python train.py --crop_scale_min=1 --depths=[2, 5, 5] --stem="deep" --adamw_lr_other_params=0.0011 --batch_size=256 --adamw_weight_decay_other_params=0
Rows from block 7 of a small image classifier, named by matrix and row number. Rows with one number belong to one channel. Each number is 128 + 24 x the weight over its row's rms, rounded and kept within 0 to 255. All counts start at 0. Numbers have three digits each. After the name is the row's rms in percent of the matrix's.
After each channel's rows are labels from the 100 images, of 14848, where the channel reaches its highest value: "top examples" is what is common among them. Only what is clearly more common there than usual is listed. The data: made-up road signs on poles.
# convs1: 3x3 conv, stride 2 (model.blocks.7.convs.1.weight, 128x128x3x3, each kernel summed), inputs 0-127
# convs2: expand pointwise conv (model.blocks.7.convs.2.weight, 512x128x1x1, transposed), outputs 0-170

convs1.11 113:091158159131130135111124112136105160160126111153126149110112093102125094131114162120188177123146094137088147131105098125102090128132138134126125115111149120126127094131125097126106148123100122147105126162120120152145141090135151181125150100094139129144131113123156088142121143126129097137138102137093128143155142172153099096135147123124133125127123187136125119145158050151102045131109
convs2.11 098:123109141144086105121129140196121099123139162115151128129117144124140129123120108141108144130134085074137138100125152138100115125148124135143109124128129137098091144139125104129119125111098134089110122180124150114208111149166115146101110120139132104176188124122161114110116141096129106143124110150118111155158116151124109145133144115159122115129143149153118119130107106145176170124112127168109132158106137119165159130135120128153122099169094093125118100110173134149157129117117138159141144149108137100127106122144
top examples: 20; B

convs1.123 101:149120089149127146132123148112103119127102112130151090112100119118166127117082128129096103145034157120155138114148117150134110119119104115081117131111087114130121128151121090109081112119099067136112098119125139114173128139075171135152150129096096136093132118110111127145110103100133153098120147140119118152123096127125131109087068132110101073130134134150120127109123155128152149148114
convs2.123 099:129094137099088091114121108130113138118096110143124120119111133106091143152104102144138118095128123095108126132140125129135181103130103124101172120141116122089127143151145134137120114159118112109148123125108154102055136139116110124132130117105153103081130157124129105122150152108162125133094130102093110080150111142096098110188086110103105132121102104094133121143191103135108132131095126114123110121124128087166074138120115152107125160149087160160075120118139126139151132116117130137154089109136139193090153145134
top examples: &

convs1.87 091:142135113104109161119155124101080067158099143137146170136113132130115129132131136114153140125146081123109111153114119110133100091105137113144132128101097098130154126135137093176163095130157114124121140139103087127110105063099099125104125152101170129097166155124118078134103142102074126124121117122130092125141127127098147119084114119124095121112108165173126124138094121153136096103179
convs2.87 103:129135132114130130120115153094066144154113162137138109117110102102129134090114123102105119151147134134123110128136117105131136130130179118107141122135080127075128130112102099124143160117087077128131106134133100077119094112086101134132089154134168132177089109162113107105069109160116182113125110122136126161098066134116160130121127091124084134112097145117077118102161083120120118097112096108135110154115112130115125136110119160132144147137113128135107114126146109084124120121117126150116121113173115139131112138145
top examples: 30; 50

convs1.76 114:104141142137110161146115109125055096139111097123127107149121079128072104129117154126128125102133112131167114132111140103069126097117123143139087117140116104127097130112106105167116091100103153140124169100102133150095118126115146080131137142119141165116115119127112108114125162138139153105163157102131170153107089171126075134132128156122143088109161148133087178117104132137153108104125
convs2.76 094:104145121151117144147194110095175157141120139151125108147083087089141151110190100130132101099121119133105131144127114127149116121120099143115150134138118096130116147103126121131117148116111133092093084111183118129211095089130140117095114099104123123142086097138113103115070136118103139156143111077146107106104145131125132131111088125121111090135151128146128169098137134100114149133130131111112109134116107121109102120128134134158184166111115095127116139137118126094099145140172098120108098110135099105126127145099
top examples: 50

convs1.125 088:117107101105140142151125151129155132112082178126150122112109105167108143103117123122143145125129063091152157105074106138115104131111161088118150117138128106119094148151105155144127142103137120133118129123127131124113121072121138133111129056129121121096089127115114140099162147127172119071121099134085120172156124135097149069121090117111121116148068142132121122119140098116131121136157
convs2.125 103:110095180111111098143100146141082141095115126105145088116149135119113110144125127164118071137146145071097152109160132150107154119142141136163125124084119155149110136099129139095130146119120104140130106084056161115119146144143131144123144139131097122129172092139128115101175132109121125155093137122154102130120115159115128128162180069090161108137124127142150106101173098137114097114120123102121146125082129111149114098119100165102087111178121122113136140094142161144114110119142138086144121128140100112109111092140
top examples: 30

convs1.7 106:109117123116115126113143131176109146132120120114083157165130130126151106121120094123095103099121127102156101134136113101119149147135166135094119172108097152049163158164173088099123178160125115125108116120146125135128102062159113129142107079121168153122108081123135139154080151135133136140149162133110109091103139078139123122149105142105152115145142132127136138130128128160136129148119
convs2.7 097:121204108173127085124082113138111135140106119081131125143134093167121116151108093178106137131145167118129119120117108121125135134154123103128099179099130125165152119127120138158132098140142121130131102105083090184120132129147148114098148103129116096117071184124098135127145093102122058117084105103134116093151134078128127116109114082110056149142126098144096102117105120136120092119153114127127128139134115096081116132127102146108115085182117091124091150100145122085183136137149144146141161112114150148119116117129
top examples: 90

convs1.62 105:120139115132109143137112115169116133142114116112074089141064137135171125130166129093118180115182147094141131148127123130112141149167143086117132122134132108103152134152124111091144149100073120114120179156137143129140103047132123135121116093118132150149068106145107151115120159159130103132138120117100102105184126125134112170119129105116136121131126127114104121163138114151138113094125
convs2.62 103:110111135132118157098140152133130120152135117182126086108142109200182129154112173108130123122122160113100130146120107167126144174105127131132125158104106134158120130154124102126124116122098130120157127155112137121165153134152124109143163129141116141131126114140129116138181149136142117116170109138139105155151138120136098158121097128089166128149128165110181112148101134113156111164123096183128138105152111166117118108138119096134132106097171136112099145111104119132160171091121122117111100121106121140123116147112
top examples: 20

convs1.49 115:122108119123098160104126154175114095110123109115115139132110119143112143069092157146114133178114123105128185122188140134117091112094120146126157138198113095141109156159092110152134151104098139170121143097092131133123137143087137125106104085107124125138154166116106087157112167170141129100122116141135132136152132135127161112131144092152159116141131154121148105115152131124158092138142
convs2.49 099:128139113071145120119131129148146110114146061170203160134141100165138163130162152151154112140175170129114174108122112135111114135159141142149142176182123112137112127099151122117152102148116155097154148136131143158137125170133121150137141136122151094099105129119116161142090110148132105144130151152149103117158154154153126149201155108115114148147137147136134134139129124101141143118148135162131131112133145150114143166116153147177121087163105118099128101182150102117204128165122166147095160145133099105111109113144
top examples: 90

convs1.80 100:105120175101125146127107157156093079149126125095127142138130106104118135089127166131082157091103142121121103109126158105107127138125146118102116154066092128093143175137132129107124143114159116140141135117118100146133129091134139162113081116087157108079108147120104124152114132113108109123102112091132130090088074105097115100153116099094131094116125180092121108149144114094133124115115
convs2.80 103:122149150151148130143138125149157122124106147148134130122148071116137141090184123121115118111156117161151100108128165145121101118118100157113122108145106125097126076098117127137127128093144154096104167100163132096099129119136097129115128096117150082104158111099120124117151112184136153138128121136143118079153108115121180126087111142154075132144133102165149098103108107142138114131115089122080115168115112093140107098125136109137128107106156124138124145179123112120149141102138068099116117128100139118142073155150
top examples: 20

convs1.58 099:124142103121112153100098120115123116114118157128139117100156107139154151124128147096123085151112113091118140158124140109158101113108111114102130105158161158110132111109153109117100111138071107139084191106147093139134115104139154131138098067064149127115122152157112131125128067124128149168135112133137106117118123101116124085047094101112122096108112121134121119133150123114126115131083
convs2.58 102:144129140114118123087077105138135122131122127154163134135141098111135135136139095122156107092125130136111091110100115121123158119106127134187113114138173144168139116129122114124145145100147120140149131180119125091109143119149176072113116154132119153160149108127126118119154140132126109119118127128149147105141089161090092158171170131128094113143112123100150135135130093130143159144098131103078152090097107094147100108117126122119164083090129129134123139129108137102188101104079136155139077088100104126184121134156
top examples: 20; 30

convs1.124 109:153157103112144109093157160111109110113127109110139153125119137107146091158134112116099119153141153095083104112125092127167174135150119099085118118163108125099106161148080118129129120092149129119097117143151145149107118126134106104151113126079130120121145076129134139120109092114130111058069103136153147113108136125157136147150137123105056141137158164116141131098141162104128111110104
convs2.124 100:132149107158127128134096157103127163130122126127127106126130103158112121159127120103120133083108125116124146130127127079180139136136126133080140079169163147103102168092144119037117148137150114139158153107145146125119139103098087093184121116149144131099142131109092113153118133117088130144108168155141129100138109114083112111122139131158092111117124132129112126139184120100131149124116167116113083128146116054116113087111112128127168103134156108170136146128112102140114125115159135157097177119159135101107124123138
top examples: 90

convs1.16 090:151107110130108146154127162102146095140150142119143158157094177130137146074112110104105133100128172107135130160111109135150118149118155086133117135104144061098118120131142160107137101096125117075111130102089141123137145125135168101105130109152142096135152102137115090114145138133151114136108145206097142094132146164097097120151132135098107091110123119132160108132080147133108116098109
convs2.16 101:136138124134179165143136178140134152133137146149173164096112114138153101143094137139088123110181156148149122143106144085163174131139137113119090142118113127135162158140140107161131120124158119107137120150101158100079128109153156084136086117151134090172136134142102132136083115128144133168140149130130142128188084138094159079170098165144144124137113147138122106110106136125132135123127108139141126138114130106106179130114113170145110107190137158129136103118101127136130129139122152135091154136125121142078134119163
top examples: grey rim

convs1.122 110:114125108141115153087122136099121125111111095106127150148132120117112148116116137132109122143115136102158140108151090107098132150099129134119114127125111179072136133148108106109135129125080123110152123133131134111147151052143111126117113111116107107142130119088135101167113143123102160117155119172152095131118162074117137166171097132100163118088092137115146165072106105177126071149139
convs2.122 101:119086132133097128132096128155132150111145110148153105134114115099102097105153108123172129127125163098109113091179147146130111133134159137151114172148134140125110088092126103123137117161148091138141094098143124136121113138162149138093136137156112146112168152133172148131152156145139134095127089186129151153114123104091120136149183142117109131153116121139145138149096101149161119121124142095119123101143132168124119121146125174143134127104094115115130119080125156118162134090144152120170121164167136153119124113135
top examples: %; pink rim

convs1.97 110:146115122108135119107123155123084099129123127134123155116106155092124114136107152109100115130149154136137118104136109139109137154126149140114091120070123111144130132162101161103144101086159066111131116146117128139175162119124164067135145148099110137121196154170101102115110120116061123171092117185163149151121125111155119105143124129107120092114139117117147152120114139143158104137144
convs2.97 105:113109116106086157110134128130110146116079117091134165141096110128132117131149160119162115109155082156100141107129140131138106158100128128113112110135136114121132108144141131194127141121166135126136094150163104126088125121139114144186163135132166128157134159121133135156093145126172128116125201107155098103106130112074182145114093100120112179129133109141156159103108112123124129103139097129140139132175120148127123190095159128128119163108145099119146140170152124106127135124117124114143141057157142152135112115163
top examples: grey rim

convs1.43 089:071124141133133127168124125140144154165147111112117119120120083113150101141139140110132145106045121115133120141095126156112047102127148133096143138139151150157105100136111111138127130081133147149102159128085082111103139142121107144135143103126116146087127149095132139140101123114144141139125106109103102077128089112179145117121144114114082153147164101169125109142146122104127132087142
convs2.43 097:124128117119165160117147085149134120081136085124112114159139123103129131120122116143129117073102128143134138159148121107138132123143122087177113128117123118167149128151107082166137122077123116122131160173109115148174141128179120136132086148111138122100064126124159130126162142151126177109127104156135116158098094122127125086151136103129088110105117164080151116132083128136130164156121157146113111162125113105094125147154119111138071164080091102105146105125177174135162077104098168104119118093099109108174152115147
top examples: 20

convs1.90 103:096110090141077123149144160134166139110107125086133149133104137144116108119204124145148184072169120143107171110132169129127082114141138104123148153149130134098102127138103123145146142088108122144117105112113129143147134105127119162091121140102123108131089144136163105142109136114114081159087100077133137153129121125125121120120139139109161112149119103099103143111139111127108092097074
convs2.90 102:168161135170118166123161115119124120139139160128154131107128159150173137146111118132162133231128161152138140141108169164124122125119144153156102168113099128096124157106100123131105111126125118114117179163103157113083132127104135113093114132128101106123135119139121153169132140138140106130136144128078161129105146093181118151058136111133093124129139141158134127103116112141100119163140097119113112106126151128110131108097136138153119133171182102126114142116103149129073166133128112148122213109182124109131138114123
top examples: 90; teal rim; 30

convs1.114 091:156138107117147095146149098112130142110112160116094072121092108110131116144107125113097130151145122175152174102135140162144141107118111126105099112130158115128124132105093150095121130116091135119094168103124117152115108102079100135093120161112129180109114129147112139119125110170129149110111099117052119104135095103109116131113112093120089135172161105143125115097125170137108089168132
convs2.114 096:148114131137131134150140172112125118123110137113098151099133128122154102116115145111118131135177120132159108102140130118121130081083093162090119145090123106096137133099142115117119133117164088127141121135145129115184114131116119143151082163147112123113088175130095114122074122094115094131077123142113118062091108118122126129147114144095145139127134138079070133125167071106153098111123097141112147099130101121159128120127122118144128144199120149160124151118179151115111151108142152148108109118134141123123114147098
top examples: &

convs1.121 103:124143128130102156099105125114124135132140111118134112114093136108171123078066122135091105112132116114156123112162109119160110121145158135129159117111140119116122109140135115116123135122121153124123194106144090131152109079148178141198098110144108132162105141118117138116107138137164113122147120097106098114122124107132122173159127136175120137152112109142106165159145117131132064132208
convs2.121 099:122129128116093081127140135140100165127159128118125115154140109142124115131135120109128154096141088129135196109155109165147140109122100095140145140099142101123153083092137123156129122107124168102150099124108130164161102105157123150113134132099123135097110108113129140113167127089112134106115127152121135118143162104184131069141128143105186131123150134108213156144065119125140184127147138172162148137091148108117112129183182145124152118059081146093163130131123118161144135111086134152115107190083147131119140143139
top examples: 20

convs1.59 101:135079107075116105130104110150109092116101122142109120125108091103093160120123116115125172106113136101147106088120120127054128124116084111132116109078127098117137110154107163142129120127096121129128144114082147111169158130153096096125137107119137139145134119122106113147136139112115094163105147134087113043119116096137128136147096110126136086132115096135119132130128103149186109155143
convs2.59 099:133128121143153092122140113101068118141125139076102132152128139086115111092106140092155130133173141104118143120087091081116106142159140120128074071090096123102126126131148100154116142106118111120124108151074153131096124114150128117135133107142090120123116120104142130095116092125136123110084117126123097120122109101110055128115127111108150141118125178146128127126121121146111098058134126151143116121084168135125147144073129111090105124105095110137169130130112113175089096126136116103099161088143115087093119153112
top examples: 90

convs1.64 106:118137105121119144112103112139131106113139093121158098102122083106138152129112127150102087172069112126151132088138133102152116111137134109122128148118139129134113110152117130112084156134076139096107131098152131122117112160140163149116100112163077122152102163146116135155159074140129131149188114141132100073121116148139143136132109119191157150126116087118139106138156084109171105149128
convs2.64 100:140113155117146174117118110113139091127143135138135135139162111139102141184127099099123078152135131118115134129129146158149145115134126112086131146161114107140145151157137161139089089113130129185088083148132103114142123117156140137160153123125088103126079105123124155143128094172163096144148150141079139128089114114086161132125128159108140127107117103066115132131112148165129110125155096116108185136133099172120123167138143105130127154152115152111171135122133122117137129116153113100104148166103112186130116123125
top examples: triangle sign; cross

convs1.22 097:143061121067113118126105132111104163166134155153177112116065128109102110137098105138145142117108130116130110110131113112115113137085136128141128142068132083131134097145153095118126120132113121125110109151108127156122113112123104140146102119121135105101095162161092092114141101099136145094105154122104140071162146098083164107141101096127101088111102101132147110122090138122141126120129
convs2.22 095:119119135097115069104133090163113081118113117123110132131132146116152115104110114122101120129149132110105152133118121137111135120135114103110165152099140109116143142175126118115125090125105126106112127087102129103115114157137139122140136124123072096105113137120109132107093144143150114144149131089099150102137083151122133066118127110159153147116126150127116114124106118121102111134112099124112147079072156110116124120118122075114121130134108142122118121083148116102129122084083099119095117124094125130107081106101
top examples: yellow rim

convs1.40 093:167113154125136128139132134107095133110110107136107070084111126099145102110085136098114135144109127137157084089141125116095126132111112090118130155061125103180116140115120142092126102143135153113128111116116144101153125135155121131132091090173089131096130161133098137111133114120109134121135163145144167109159141139138140112129126100139072124104135111099061110092151107114137136167176
convs2.40 102:101124099131094083176156083176150094084140139136071158134160168124164109128107101124148134109130092136121138134116139105093146110123083116078165111107112072152132137181125096158143136097104152103138101164139155092157095138127105113133108131089093153107111115131129151124101141122141140085130124113144128101134116128128152108187118130125113139129165124071151150131145109153118121103155128114140129164088102115140109141096111136139134130153127146135148112109136126179184134103113199143159102173116113142116134101155
top examples: 50; 20

convs1.88 083:138126149136144145132111138138134126141137073120062077118114136168087130119148095115115118117134094138105118146093165112097107156114123101128117110120123095133117127127142124147076140145103159171100146067124089117092104096142130154134136112114143126132151120094138123123130131091135118120127096073136139095104108112104108111105100100121125150078072101093174131101126144126121116100085
convs2.88 103:120098110097130140127113099131120103107130124131126103128076129069105113155124106138114123112132098092112094170114154103136120113113159130082134142117143122158137085102108120118111073155132144127156123093157146082118139132172097137112112118111091122107130113141119143128121103129129133123117144118110150089130139143148161122143102165151154143113125127146122126115120098102155083139167080098106127118111183124088113126124155093082101090110122098150139125099137130098065131116136146123124119127128149148145108092134
top examples: 70

convs1.107 098:100153095148122149113130155138110111116112126082126145164170099139111124100131105139076126134128132065146111183116155088111155127138122133089126130096119140074169129116134143128113081104130128102153120141164097104175152118179127150139101113121161113099102118132126147118130151094128111141132073112155120119154115141139129121156123157117112131138118189105117129189148090143136110120140
convs2.107 101:143091135131092142100131101169119155126084128147134119147132126095118126108164153118134146134102091135153143157137139153161113183085142118105147100139126174163134104156101153150096108133121194080172111108121142109105112084136113103137154135134151172139142142122125081138141116140129133116162120144112105135153152129156101130123084141139131126143117131178140122114123146154130134164181187102159114153148120160136146125130150135125103147124113115116132112132161163097107095138115190109137160116134122148106128141151
top examples: 70; %

convs1.31 127:127119145137082137119132140133086082138124138116146143187147154144169100134144121120106094128119161125154108100122140145143120146139143123129149136112134086130127156131156153140135092100126090112127121118093102114165156151103125096126137102165118116140076120123123146144142155136061125151073114144152091136149132115110141137150170142126051114130147126081134110095150152121160125116067
convs2.31 101:144117116124141155118139153135124159151149114097169174138105081123130175125135183097160132132159146168123123075126148118144144150120145150142139138188099146110131090110128138137114139094131158138129129142130121120128120114133149109125129103100148144122168171114165164158163129172162098141082119149133137150152117125152154135147157159102140126103124112158122122142132140118137142153150118142119128100153094131127204145146155202116142123140157109148151151169125108169111101122117103172142111125109106095131170147102
top examples: %

convs1.1 105:145112137094126116090126137110108114079129129135113114139134148094158104118105130150095119136094150141131135131166119121106139104133156124096128135127108070120132146158103164126161141101131136109139076099090130154109171147115085142102114096171183116187144143155116106115130133141129111104078122141101130077146148118093139145132087115150080102118105098134121106135113159090175136124140
convs2.1 101:125144142086122104163117181151176131117178110146104118084124152120098111103099133130190136097160136135196164113127124145111115137168132090123142152132132152139172090137113114154137154141137097149107152074087098158133101181108107104151150140103111154141110108150139113180143115173142130107119132103179130140120133137123120158079116159131153118144128117150128137150088130122139116141097192134140161126161148118123160138157141126086140141089115102121112158137110144104145111103117136099191121150103111135165131127107
top examples: grey rim; white rim

convs1.4 099:085158122111150123107117170087125118127147099133121139103150162106139136120090101107100130109128130108123122119091125101152073121137137139155151136138103122103097155101076125133114099092138102128127104125104141138112147062101106127107119096077135155132152104102110123113123109103130137137076113129151127147165120153132094173135152124112057102129126126109137133102121167140070098091139
convs2.4 105:124177117142125156159170179143115135122170126176129116133123109181123134171153159131110125105163118141141124143117123134110109109178104119106119119134102105114096102087106140154162119137151096146113147174130142144149149183116126115123108120080152128099100149171147105152108102111126165116136142103104136104095137118137104142099085121146091123160165130074119131127122136135116164160113149149116091143137185118096111123158145135144145132150103181144149157127109113161085114149124100139104122130165124141078142142149
top examples: yellow rim; B

convs1.115 087:089124119089131146106147154084145151089121112130117138104073125128162130111110121107100107126162127171140109184114110145157158119123117124110114155134118115135148151097118161105098121106148123128119134126134142088165166151157110115120158140105122122118129125113127131160131139103107154078145108151144134110135119099115172116138152129109123126109118063144101108080176177154141184074118
convs2.115 100:112086123143071119150142177080126134101139122129103168138093109173121130152136157121139135111118191117133162092113115133114060094101076112062176100124120116134145155120150122116153093150145145140087163139118130128115135150141136120160115100117129175103099131136111157107143125100139127150086130136125148109150149137092109118108075081128168139110135089115086156147132146135111105119111130127143095114133099108152108140112144122125125109081122130117134123126100125149121103143144096131111174112126126088131122135152
top examples: %

convs1.32 094:161142086164078132122078132135120120142131126075114110115169148141152158136122099131108134123120122112178126127132131111145125126090094135123137109169095142100149102153124140086101138109113169142141078098117131143158088084141128130136117110108129122145125113121073146144152144134121124136120138137163106152140135124119143129146061208124093130124109118077148141118131142082098138154142
convs2.32 096:144104134126102142125146092103127129111117122143121132118168125073129135099106133126113173159133120124139130136144123153132153136103139111129159112150089147152118139169136142135123154128100138175149134105121150123107158111125135127122128090156141115120146132156135105119150146105112155114183146152140110168169093134106118098123152152132099102170122131121169146089164119125173112134176132121143139091127131184136116136145116147099163102140087114140130150110119160113140127157145123135171128147125145126118137133099
top examples: triangle sign

convs1.10 089:088135116140160175110121128162105089090126152113142154157106144126114094125123137109098117153148159115139115161131070093136091133137155135199122131160138091126097114126101111125130158136189098119147121169136142136121153130145138144094134113123159127118189155136128122127114153116100111109107082146137092128156133139146100140121145152129134116142151104092140154094159160139118107089176
convs2.10 096:094158139125094108131108111139120141128157116091138096137138136146100116138132114112109123150151191123136129160147135146119080161122079135092122126128111136107135124192151130132105129138115140133138151126104167137153143128089117136133125071132108121129098137153155172118120103118142129135062127107125112124117125133146148132123101164113196140135128135130151128147098142131165151079165179147144141149132124090109139134132132118163104145188136150122176143109153155121124137137155158105135141136113121146136117142145
top examples: triangle sign; drop; cross

convs1.45 098:107124108138096122125178125106148131120108114130091126121115096135121172145119111097122116106135126129134169139134141135131104116160125099146140123115114096087121091159091143133134092127057129134103121160122064131104140072138125164106130100096115149139057145118141137179083153146133126142127098101126113103127086127092109163156148118134139144138151131114148164121124099168125093106098
convs2.45 097:101107114162102155114103120148146148106123143107124151105107102089105124135138155145130133157129123129140111127116107125121124119124158132118097152078089117144144095127124153092142113135131144144114123128123096105162114083107132157117150149118113131123110163106116158169092082158134107115139111083094138136103146111166102092073107181144168096165138162099108145145120082116136130138126146150155130129130116175103177119123145117130126159093128141162095128144152196134119180128166088119123079108089128105139147100107
top examples: &

convs1.92 073:116141093138129119102133166143129138131109148103143203102176133130150094144128126119104093160112092160116157122093132122141168133142098105133082131138124134156110123155073107096136094076131107144142079111147152132156120152123145100129144099136112138146118129113107120113112140157127135121094088149078153151170129107121176112098118115108116118169163164117144133128172156140109117107148
convs2.92 099:153194137099080143135111125107152118156128107104134113129124092113120131128128154126100067154104144165105118136132153109103111162119132103126100113107136121149136185080137115133123119140137119097117116081142128127117117110082084119146114124134110047121115119145130125150086132130155091147145119102104164124164098112116062122114169156101120136119142130149122112141123160114150121116143081136091135168157109131154101147120111124147112139166145126118120137125101106109171130149117145169118132094135162167152116167095
top examples: 90; 30

convs1.72 092:102175098123078128102159134135131076131131118129156164133071083095159085103088109135134128122136089095123125132133109128169121108088105131155101140115120139136119146124125142116150130103103128143108119142149134102139129104137090160130162169161107150145070102098123110144134146105163109149175129137163105113152120110084151106106134130176153139102126098111113115098126154101150094116127
convs2.72 100:114175104130131106130135173113089122114127126108146121134146121144094110141106127132115127124114151109115132104105161086127136125089123117089097123118112087113120142166112120072156125180118098167132095160109106088163137114109120128112120112114133135090131162102135157096084139091144096135107088147165105151120116087131115115128100122109112106127114108161098156135123089162154090134136105098138129125152128165111112112167120183105088088137124146133146083111125105166125156096122090167085145149120101155125140133130
top examples: %

convs1.0 126:117127123125143102103130117098109115127154139131133123124159182142226126128109139121116092114146173146145109125163118119154133146095150126122121126140113098131118128130115139098112154136107084132135102103113123116217131096129147059130136111110101142148095110169113124134117101125105130126121134155137151143143129130087110137166124128136121123098086086100128114114119176106123113159078
convs2.0 098:112111150069183135111142127181085127125091106138105130133137163145092124113087125154127113154157150121178123123136139151134097110113134095137129120117114105128128127138118159158091109108168146142118098170118157126123140118084134169119129152127123141081094137133128154092142154125130128108100169111112095157119145073114177119123104165088127207144140112096107139152146152110130135180108112122125142143074177085152093141160149154136144110130102139161121193172125169116133157140092109135118150139100181085118150149112
top examples: grey rim

convs1.93 107:106122099156129156173148114112111106158126092136138149092162117140114108119168077138111121112100139118127123153141122125099136148048173136155105128113115180135152132124109074145140143112108097140123133132160118108116125130119125125108169118117122157115154158127134110157090136136114142147158067113116100115097136122097095105127106144151187110133122147144144107134157141101088078166125
convs2.93 098:107077126108180137112147082134138129089097128121126144107136138138140157155131141108118104099113103122113135154099143095130132110158104136103160131117128081138168098093152138143120106074132144122119149120131142126145158115122160103126184127113138189150149164122144148117156120162102123160100168160194133061133103158127120104152111126153092153118130064124141101149151136141102131131114133102124115111106099102154179136134151135135124127110127115134119100128125116154166151130086109081107136150103145133136100104174
top examples: 50; %

convs1.102 096:146135147093150126151118152110131112158153101114150099109112127109135097107102102142101150132104127107144100131139093167106145129111112119114134147075113083122168127091114142106130098072128115121102162133160128122127116158116134120080090113085154072110103140135143165113094131103119109106115088132117110063185148102118136144138150086127090128151097132152128091106143114123121142114157
convs2.102 102:129111130116141097107167112101121125133107126123139101159163116128128105108120118103135185172185131101142129105154146137138109108144116121096135121111118139086149082122145146171116091163138133115187127118114153149123122131123093166135129107154114095117133067126156146125125118129119120113125132112108091150109135107116099091143085101139183116114105146161070137144189165099135155135163136106115143118147098131116103093148163083100153098058120147123107175119090158162133099106119099140124187154108113090103110142119
top examples: 70; arrow left

convs1.48 115:117108108116145149105129105146137161065105122160129112139120105118089149151124159115113098094104118146123108118112116101156140140115125127174155092092101124171132122124114116137163118115125154138144126168110142085159164132126120105108084132103110127151069108126150160157160136103131132053138142135113135115193121198083116117136141134105145123118130132110118144128114126123137165126170
convs2.48 098:117146105140131092139140134144144121097121113137097150127136121087101129091118100094122122112177103148115107127114155128133117122063110130100151092108110116107110134111160137135134179159133125144170142126164142139148161108131120148186123109163111166142152157079209111106135185086151152065111157161160134157093128135145211118169127141109114164144124103158095140107093139174144129113153178139143144104115112083141151118101110122105123186114179139127142109160126124122109123191102114133143117125124123152118139094151
top examples: 50; cross; H

convs1.119 112:140110121112144103123110129112108142170121145104131136130131113121128097114098126068084161107156124120104123161125089122119150142089138116132151133088153162130162109138106102148162075073116101104152135140139122128108110096131126129110098152153114097141171149124123107085142122122111105105104085154174106131145124121090152102091130132106105103136126163174162116147176108117136150126187
convs2.119 104:134123094097147154152117125105097131127131174099121126135134110117149135118124096116131116182153107112126131098164110119099119100174141130147100110129108125102163123137156112142157124147126130133131076146136142131120111175143125111113159125145155094172154149152209138093138135129127127105130124127151154103149147114089120143110139136137136128156103181161117133140114071143117107130183138105120102135123128179128108121123123126119126089151135140108102113113162165141155144111095174138151131108145108147128119134138
top examples: yellow rim; ?

convs1.106 121:111093115159111164126147116121097124155144113148127135158138143136169093153176098131125131148102160144134117108118141124145164122120129117134142122127121059131109130137119118147146085110098118103122142096058108150125130117124119086133133133120146176124114104149132134087142138164108111104051118128132119116121121138103084167121143131131113119137185124107150126149100155136135113109042
convs2.106 091:159141143129136154122128102134150143148120094168134140129119139090186152129087173133135124092117111164150096106140150173168124159101113116149121097169161133096135118133108103156143137154154106112100148121133120137153093118125144083150151144126133127113137156160121097129105122147128136136146144112141175148134114161125152146123147137136135115144105106098072141072123116116120148137110110132088078115182146123201162117154131151108134126148171133116092139114141123149120118125117112158115113105114133112143166159144
top examples: grey rim; brown rim

convs1.127 088:110158149142108119097131152191124093094109161090123136149146145141180116120114154133129128146131115131083128096091144131110166087126122169107109144149115156139169174115130129121142117140104128132154094130159139138153127124129113128108145135108156158112121081142119156124129166147124105124117149137124105152153117101169132140134133109075111122133161175092099077116195129138103144125077
convs2.127 102:143126149153117120118130168113114138104125085115129124145142086162182128129110081165138158139125121115141138118137121126127119137136126074148114108180136208145135138122113117112124130137153156092177128094155153141102121144168126128098126130147142096115114116101091130112168105136112122147140127119105135113138104171165099099112182169105128140122119199137144103108104127145139162130149111113105091145140145163099103140115134106121112112111122107123137129132164209096101106141145149173128124163086121108153138088184
top examples: 70; 20